Rows from block 2 of a small segmentation model, named by matrix and row number. Rows with one number belong to one channel. Each number is 128 + 24 x the weight over its row's rms, rounded and kept within 0 to 255. All counts start at 0. Numbers have three digits each. After the name is the row's rms in percent of the matrix's.
After each channel's rows are labels from the 100 images, of 14848, where the channel reaches its highest value: "colour at peak" is the nearest of a few named colours to the mean colour under the peak. Only what is clearly more common there than usual is listed. The data: flat shapes of many kinds, plain or patterned, on busy backdrops. In brackets: how many of the 100, against the usual share in percent.
# convs1: first pointwise conv (model.enc.1.0.convs.1.weight, 128x128x1x1), inputs 64-127
# convs3: second pointwise conv (model.enc.1.0.convs.3.weight, 128x128x1x1, transposed), outputs 64-127

convs1.97 108:131123133151111207125160139090145112129130131112147115102150168160139112108104165118116129179137107136116117126156072152116111138107100135135133040116132145154131125133085208111118105144151098
convs3.97 096:137101151088131101128146084118121081141100125140136127159131135139111139100145123126151081171147121082125111131133099147151161157163137127136111128140169137125136103128117062120127139132102130
colour at peak: blue (25 vs 1.6)

convs1.115 096:136113107126128166115142138154112129099100142152120123120142140129112132087130117128111071123131113150141072203172141073099108139145127123145130177147098152182132121113105144146133140130133175
convs3.115 098:106133146126127155172099155156116160107140154107118142116153091145114121137099104153135193149126111126088151137131195169154123120141111126147111135146125134116121093140109145092132157165159082
colour at peak: grey (62 vs 34.1)

convs1.95 099:130125146108140115131129115121126124180125142101094149164136102123113124151135118107145129139133170142121122114212124147120135059173130158101122094108170106159117200079152099107102125104138105
convs3.95 102:096144143135183131106137155139124112139139087126075118104130101115093137117108132127132133121109097121113158133094152165158137097099131091086090108123121068148123122116106145081126104095123117
colour at peak: grey (65 vs 34.1)

convs1.53 095:117119105137133146146241117115165134134103139117103116139131151141140118122143130126141130154118132122107147144139108161121139127137108134123169120098136132138135130150127137120109127155148099
convs3.53 101:134122132128134127109171133145121134126124178137121125132131155141146110176140144195125137172129122153132157119141209120140146131110115135136115157119159117153126120137140117132131181125108124
colour at peak: brown (54 vs 24.2)

convs1.38 106:150138129157137072099126122092154154120151130123199089116127128120173146123098158144124129147120165128091120115147116133120165127118102114155088144150117147135132134147127164139125136183124141
convs3.38 099:141148105154142165165137131103154147143133106156130088118123141132131153119111124083138131112153111120136120109177108114120141079146168145067118099138140141133156167150131159117134153118135137
colour at peak: green (29 vs 5)

convs1.21 100:129139128102135119153141162108155118074153102124090116107136095159134135143118104119117163151162134124154116122121110139122089154136097160098150120140108122181117119158157119163105107111117135
convs3.21 092:158137139136121142127103141081140122095130138136111128114116187146134141150146124164113119109136092135107095066152136140113100106102147119122112123150103113103141147144150162134125161080133135
colour at peak: grey (60 vs 34.1)

convs1.85 100:159151130088108141137132126138147118135119144139126115115107142126131127124120106109124154163138094117136171187139084147120128115100180095136111159163149117116154158133147077136156125116122152
convs3.85 088:154116141139119112129131153124118138179149113128110114139123157125079129114125131075141121132159138159114103134153119083060124148152154120130119143125179153100152165160131107131158122145134134
colour at peak: green (28 vs 5)

convs1.81 099:129140119106126152138095159104152129117130164110125123126112127117146124117107111123127185094142130088158147132099176120099168117121094128136178166065119116160109105102135127135169095130134132
convs3.81 091:098139087133096142146137116163152112135135118106107128116140173169129138103112120080119124107146094108135106122147092145099125117140136140138084129148140132106122120107142110137106195149119134
colour at peak: green (37 vs 5)

convs1.31 083:139133109101090146128151156132148143155151090112123136113084153140139122138131087082138146127154128165142169186131094114101145147132135134075145151075166122107122113159108142134113202133154122
convs3.31 119:154157127163134127153128138109149139079144125142133128146133125143132155117115138132165097158124164125132112086163075134154160122129172173120154124145125129115156154136140119156114140120144138
colour at peak: grey (61 vs 34.1)

convs1.116 095:193160117146137148173134142096159123175132120131118105114113123120148097138152114099092126145149089123104189188128137175102124123115176149119132105113164136123101134154100129170104127106123100
convs3.116 111:077122116151138124121179148168076087158118104097142095154105104135067128150161133086082157112099129146130154132079168151145139169111123099113140164124149114123138102119117119104148110136120141
colour at peak: grey (61 vs 34.1)

convs1.6 103:122154145122107213130152161074111109113124125111128101083134141167152115133115115115106148158114110165116107100121089118094146116124096135113131111096131148145098118164117145144163081118157122
convs3.6 089:195122107139131121094119119141127163130131140103102093124117113113134144134084096174130135121146149132125098145130157135104094151106139130140092144101123120110108140138154141134156063114089148
colour at peak: brown (53 vs 24.2)

convs1.121 097:107129139135164117129134082143107122125131144094098122093140110086129118134131136107157125087121162145113148077190072130101158076190121113092115124133149132181108142140150126153098136101160086
convs3.121 099:118134066141141129099127110090125144106146115137158155142133132127086114119113121156123175131130140100144132146125121112177158074072135165146156131159091118184145089091113133107117112118136149
colour at peak: grey (63 vs 34.1)

convs1.33 100:055162074085124133133148139113136126135148092128119121125136157158146126118147139081159134114136120123110162101135162139143120119128113142138120138087130105151102103148131122135095124142135125
convs3.33 103:111121144163148119119160096122158129112146084129136103167128118175132123103101133116143128120164136145173121108167078102142128125131120144118146076140127153147127119134124155132127121150149131
colour at peak: black (28 vs 9.2)

convs1.71 095:105135104114147125120111103113109121151106130147131114132139103123132156126125123123138111141112100102108159128121162148133146128149147124119116128110130155123102138104130169130118139122130145
convs3.71 098:121124136130122128102074131160121160104104113105124117107126089143129131117154135119163108127132145124126149124128140158105105118125134120116145096126088123172151111117138123129097165146138118
colour at peak: grey (74 vs 34.1)

convs1.65 105:167153119130109136099156123134152140110168152127188131113151096116165145103115113126077108126152148114103091102130131090110151129152117118159084096101109143140121147171116157159095135193153163
convs3.65 097:161117121161152119126158103144148146140161157111091132159156149182135116098181183153139126183134121172175079086134116156145113109125148127105133161140127133109119095122144169143126172120111129
colour at peak: brown (54 vs 24.2)

convs1.58 099:125148100099150113093127096157067110154151128183109132136109151126089144112150133086100100148121080095091121126154131127111093126127106068156134119153096137135111152118075131146125121118070139
convs3.58 103:129120119135129106058112117122063126105101077111125112110128140096104113122071127110153098099110104119115146104103125103137109125095108095149114106091112146105105121124109122122129079107095090
colour at peak: grey (75 vs 34.1)